{"model": "image classifier", "horizontal_flip": true, "widths": [64, 128, 256], "eps": 1e-08}
Rows from block 4 of a small image classifier, named by matrix and row number. Rows with one number belong to one channel. Each number is 50 + 15 x the weight over its row's rms, rounded and kept within 0 to 99. All counts start at 0.
After each channel's rows are labels from the 100 images, of 14976, where the channel reaches its highest value: "strongest on" is what is common among them. Only what is clearly more common there than usual is listed. The data: drawn small creatures on textured ground. In brackets: how many of the 100.
# convs0: first 3x3 conv, stride 2 (model.blocks.4.convs.0.weight, 128x64x3x3, each kernel summed), inputs 32-63
# convs1: second 3x3 conv (model.blocks.4.convs.1.weight, 128x128x3x3, transposed, each kernel summed), outputs 43-85

convs0.58:23 57 56 28 54 58 49 52 45 28 38 39 68 47 50 77 72 62 70 48 32 55 43 55 61 54 35 43 40 62 50 49
convs1.58:51 40 68 38 31 26 56 39 52 55 74 58 53 54 49 39 46 54 50 45 40 63 50 78 54 20 56 39 59 37 44 10 63 55 30 72 57 72 71 30 52 34 30
strongest on: white (39); black (26)

convs0.1:32 61 56 38 44 55 44 53 40 26 58 48 53 45 36 50 59 02 73 57 48 55 35 55 46 45 42 49 57 54 18 34
convs1.1:40 45 60 48 55 54 19 36 38 65 57 56 37 31 26 59 27 39 51 50 46 50 51 65 36 37 57 64 56 39 45 57 40 37 51 24 64 52 68 36 61 50 32
strongest on: large (64)

convs0.75:67 43 48 55 21 46 22 60 55 52 31 76 27 47 40 20 53 48 29 67 28 65 40 51 47 42 56 31 38 53 70 73
convs1.75:34 36 38 33 58 56 59 38 45 84 32 45 20 26 43 40 70 67 71 55 95 31 57 41 44 50 46 42 55 55 87 51 53 29 33 47 48 46 31 27 67 03 57
strongest on: red (43)

convs0.15:64 50 51 55 44 52 58 30 54 42 57 47 49 57 73 54 73 47 69 72 53 55 36 33 41 54 41 55 28 00 69 38
convs1.15:50 47 48 56 51 57 30 73 47 36 27 29 49 45 68 55 53 41 52 62 45 71 51 27 42 48 53 43 57 47 54 36 56 28 50 16 96 49 47 37 56 47 58
strongest on: crab (43); white (27)

convs0.88:50 54 71 35 60 40 58 48 42 25 87 45 49 29 49 58 17 37 60 51 34 56 86 57 73 44 59 49 49 64 35 63
convs1.88:79 52 47 26 49 53 63 59 39 70 33 45 51 39 47 51 63 74 46 48 30 65 64 72 31 34 32 55 43 54 32 45 57 58 59 54 53 34 57 40 40 42 38
strongest on: teal (59); butterfly (26)

convs0.77:67 29 70 51 14 68 42 40 25 45 45 45 55 36 41 50 60 40 41 40 43 48 59 46 66 24 55 43 74 49 27 27
convs1.77:47 74 56 39 39 57 52 43 53 43 15 82 37 49 41 72 57 69 31 17 71 40 45 69 49 70 64 62 51 72 45 46 73 50 54 51 66 49 61 51 36 41 32
strongest on: yellow (26); white (26)

convs0.114:39 16 29 56 38 54 74 38 44 69 09 43 28 33 50 43 47 48 38 29 64 58 61 52 79 43 59 18 56 34 44 73
convs1.114:55 60 67 56 55 33 54 38 61 59 11 38 75 27 38 45 58 42 52 31 71 51 61 37 56 55 48 51 32 27 59 49 41 70 48 14 46 38 45 60 28 66 69
strongest on: red (33); starfish (28)

convs0.54:67 73 47 36 51 58 35 48 74 39 45 40 65 67 41 32 41 26 36 83 43 45 44 56 27 40 61 25 70 61 62 53
convs1.54:59 61 45 23 53 84 52 34 71 55 05 45 56 54 75 46 70 69 65 39 38 74 68 50 53 64 41 50 38 67 50 65 58 36 59 35 46 44 45 47 41 45 69
strongest on: white (50); snail (28); dragonfly (25)

convs0.124:54 40 36 56 52 39 68 27 18 50 33 69 85 29 65 16 47 53 44 54 43 67 70 14 31 56 74 62 65 47 65 83
convs1.124:46 50 44 67 58 48 45 63 49 45 21 43 46 37 39 36 52 42 44 44 58 51 85 38 66 25 36 77 52 45 64 24 24 23 66 70 52 45 58 74 51 37 27
strongest on: turtle (33); white (31)

convs0.28:59 47 33 49 63 45 24 38 59 54 35 65 74 61 75 66 00 52 51 49 34 33 38 43 39 46 46 46 58 51 42 53
convs1.28:37 66 43 35 71 59 31 72 50 59 46 62 40 79 32 34 67 43 70 55 20 96 37 51 57 42 47 59 44 72 71 41 57 96 31 59 35 38 55 41 63 40 65
strongest on: crab (38)

convs0.9:40 33 58 74 59 57 59 54 54 28 36 56 63 50 50 74 53 33 39 14 68 53 37 37 41 40 47 59 23 35 47 27
convs1.9:47 48 84 36 36 39 29 36 31 60 39 43 49 32 31 48 54 40 41 46 75 46 68 51 32 49 60 31 59 48 54 61 40 48 43 68 37 28 51 50 39 56 46
strongest on: beetle (30); white (29); spider (28)

convs0.35:57 38 44 58 55 63 54 75 61 46 42 63 52 52 49 21 70 44 33 24 40 54 72 54 45 62 17 51 63 58 93 41
convs1.35:35 37 37 61 55 83 67 42 66 33 42 59 39 68 55 34 45 39 63 70 50 39 60 61 66 42 52 56 53 32 54 39 38 71 65 66 48 57 38 47 43 60 34
strongest on: crab (37); white (31)

convs0.20:51 49 63 29 71 37 48 48 73 39 39 49 61 42 65 45 47 32 57 27 38 64 65 33 79 89 76 48 61 54 42 29
convs1.20:18 29 17 34 64 57 45 55 45 50 21 62 60 73 44 35 59 41 58 67 63 27 70 43 74 48 57 38 52 51 44 45 34 71 42 51 62 57 54 49 68 41 57
strongest on: black (28)

convs0.36:67 21 59 17 37 70 32 56 45 44 52 48 43 44 60 38 45 36 63 68 49 26 52 70 71 38 52 68 36 79 67 39
convs1.36:28 60 34 41 28 52 29 56 68 67 77 32 35 41 53 43 59 64 43 32 71 44 08 50 49 73 52 58 51 42 40 43 58 63 64 48 58 67 72 62 45 21 65
strongest on: black (54); starfish (28)

convs0.31:63 56 39 61 35 34 37 35 39 62 59 76 32 50 55 30 62 60 66 44 60 44 44 40 38 60 24 67 38 49 27 62
convs1.31:51 56 51 63 29 60 24 59 40 67 36 62 64 55 33 38 55 13 50 43 56 28 07 36 41 48 42 46 32 36 46 41 47 57 49 37 67 26 67 40 24 63 57
strongest on: red (47); starfish (32)

convs0.21:64 40 59 40 47 48 71 57 54 40 41 51 70 48 19 77 56 50 46 46 55 52 46 32 56 61 44 71 38 20 41 69
convs1.21:54 38 34 30 70 58 36 84 37 51 33 46 44 60 37 24 72 27 53 48 57 58 28 49 66 62 38 55 34 65 65 41 54 45 44 41 35 69 46 62 55 54 67
strongest on: caterpillar (53)

convs0.0:33 20 60 47 41 62 39 47 44 40 29 51 99 58 37 44 43 60 22 55 46 43 59 68 48 49 26 55 54 71 57 28
convs1.0:65 51 48 60 72 70 52 47 65 54 01 36 44 46 47 57 72 67 62 50 66 25 60 34 40 52 31 41 26 16 57 66 51 49 47 85 38 45 65 42 58 55 57
strongest on: beetle (38); white (27); spider (26)

convs0.5:29 52 30 47 45 49 71 71 45 41 42 60 89 55 40 57 36 21 44 32 56 26 28 63 59 29 53 36 72 48 37 70
convs1.5:13 45 69 59 64 27 61 39 42 58 19 73 37 65 40 50 58 56 53 37 33 24 33 56 38 37 48 44 50 60 50 43 46 53 69 71 51 59 44 42 45 45 56
strongest on: beetle (50); spider (29)

convs0.89:60 53 44 55 45 81 49 40 51 19 68 33 82 40 48 47 55 89 40 53 53 38 45 27 58 49 52 37 31 50 60 53
convs1.89:25 34 39 32 50 25 42 44 33 51 63 50 32 73 68 50 57 51 61 33 21 64 52 30 36 41 44 58 34 38 43 50 46 37 42 44 41 50 64 24 11 39 34
strongest on: large (54); crab (42)

convs0.80:50 68 52 42 68 59 72 48 35 24 57 40 67 49 51 43 54 42 55 33 47 46 61 54 49 79 39 35 50 82 58 85
convs1.80:61 48 09 65 26 49 56 30 37 83 58 28 43 59 42 57 52 51 33 93 11 35 90 69 43 28 40 38 52 46 52 39 71 44 58 58 50 70 57 56 35 49 59
strongest on: beetle (57); white (50)

convs0.16:50 45 36 37 46 32 18 41 39 33 57 39 73 55 44 35 37 55 42 27 42 38 61 63 24 41 46 48 35 35 41 56
convs1.16:60 48 51 46 50 55 12 33 49 52 42 39 73 48 40 27 27 71 67 39 44 33 74 35 51 28 31 29 74 38 11 69 47 50 33 41 45 51 55 54 42 35 56
strongest on: red (29)

convs0.65:46 45 62 82 53 75 39 45 51 43 24 60 60 75 40 50 13 59 51 14 55 28 21 67 47 48 64 45 27 28 45 47
convs1.65:45 25 55 66 33 64 47 36 48 31 29 32 25 69 54 22 50 25 31 44 73 13 49 43 58 40 39 61 43 50 48 60 74 48 58 72 25 47 43 73 64 72 68
strongest on: dragonfly (29)

convs0.106:52 55 39 49 42 52 60 63 55 76 50 63 60 36 77 56 58 77 44 45 36 34 79 33 24 78 25 23 50 67 32 61
convs1.106:55 61 59 85 58 44 51 69 60 34 72 65 44 40 75 34 29 70 54 33 56 83 56 28 55 49 59 55 25 47 69 52 56 66 32 75 54 52 54 43 35 70 39
strongest on: crab (40); white (38)

convs0.68:52 60 40 32 51 35 51 61 84 47 58 72 64 27 36 68 32 62 55 52 40 49 31 32 33 34 26 46 50 60 54 42
convs1.68:59 33 64 41 32 19 52 64 34 67 33 55 31 35 31 30 44 55 42 61 67 53 50 77 66 48 43 55 64 65 31 41 17 42 32 53 37 49 34 39 46 27 38
strongest on: white (63); spider (34); beetle (28)

convs0.62:48 46 42 36 32 61 37 27 40 39 25 39 93 74 43 47 42 44 39 36 33 38 49 50 66 38 48 55 27 58 39 41
convs1.62:53 69 38 23 43 67 36 43 51 47 56 70 75 30 24 36 51 59 50 61 60 63 58 38 43 41 51 26 69 26 38 39 24 35 36 45 49 53 82 44 49 67 54
strongest on: dragonfly (40); red (36)

convs0.119:37 25 42 65 43 56 28 64 81 50 31 51 41 63 78 52 62 21 47 51 50 56 57 36 49 52 80 68 57 57 48 33
convs1.119:30 45 54 48 50 54 45 52 52 44 65 73 62 42 42 45 33 68 47 54 61 62 22 47 60 52 50 61 64 40 56 69 30 55 31 65 20 58 53 84 26 34 39
strongest on: white (34); turtle (30)

convs0.4:36 56 58 45 41 70 27 52 60 55 39 33 24 46 36 37 58 38 59 53 16 47 53 43 41 44 52 87 57 71 58 48
convs1.4:61 29 61 43 69 40 86 31 65 58 39 41 36 45 55 35 68 32 47 24 34 66 29 47 71 37 36 55 84 66 44 47 51 39 28 48 45 45 53 52 64 27 63
strongest on: black (34); beetle (34)

convs0.113:50 61 63 48 55 58 51 45 27 76 49 72 62 44 22 59 40 40 49 46 64 44 38 27 44 27 28 56 41 43 45 55
convs1.113:48 28 83 39 39 45 60 23 58 56 47 48 69 38 51 63 66 25 45 64 58 35 64 47 42 66 38 60 36 43 46 68 29 67 53 44 43 40 43 57 36 36 58
strongest on: white (44); beetle (27); spider (25)

convs0.66:24 38 32 80 55 51 43 38 17 55 47 55 37 46 38 42 30 59 74 68 28 73 61 41 50 51 58 47 45 69 63 44
convs1.66:32 44 33 53 50 88 47 34 56 51 44 38 43 57 61 56 51 53 74 42 35 33 64 56 42 56 35 63 68 43 45 49 45 43 44 58 47 74 45 55 54 60 32
strongest on: white (38); dragonfly (34)

convs0.43:56 57 62 37 23 16 48 50 88 37 61 52 36 65 69 32 57 44 51 72 31 45 60 50 43 44 55 36 43 66 47 24
convs1.43:56 50 47 30 32 38 26 48 69 35 66 41 40 61 47 52 29 37 28 49 31 30 60 43 51 41 24 61 71 83 55 23 65 54 54 44 45 46 43 41 45 32 58
strongest on: teal (41); dragonfly (39); starfish (29)

convs0.81:45 80 47 70 37 57 48 53 39 32 66 70 82 62 56 45 41 54 59 69 36 81 64 28 46 42 51 64 48 59 29 29
convs1.81:53 53 56 33 41 40 47 60 47 57 40 71 51 65 28 58 35 50 36 45 37 46 50 26 51 49 29 51 64 76 41 45 49 47 37 26 55 43 31 28 96 55 61
strongest on: red (27)

convs0.105:46 33 38 66 16 41 49 50 44 19 49 85 45 35 40 41 39 69 28 40 45 62 59 41 65 47 67 39 90 55 57 31
convs1.105:48 40 50 48 71 63 55 66 56 34 31 65 45 64 61 42 33 50 33 42 53 37 76 35 48 49 63 68 46 28 81 49 55 38 57 41 55 51 61 69 51 44 49
strongest on: teal (52)

convs0.10:56 43 35 61 49 61 14 47 60 69 58 72 28 37 55 36 67 36 45 58 62 53 35 53 40 27 48 33 68 05 70 49
convs1.10:42 35 54 39 67 68 52 57 11 38 54 52 47 57 60 50 12 45 63 33 25 35 61 29 47 28 46 22 52 42 51 86 66 44 57 67 45 45 51 67 42 30 41
strongest on: red (60); starfish (42); dragonfly (33)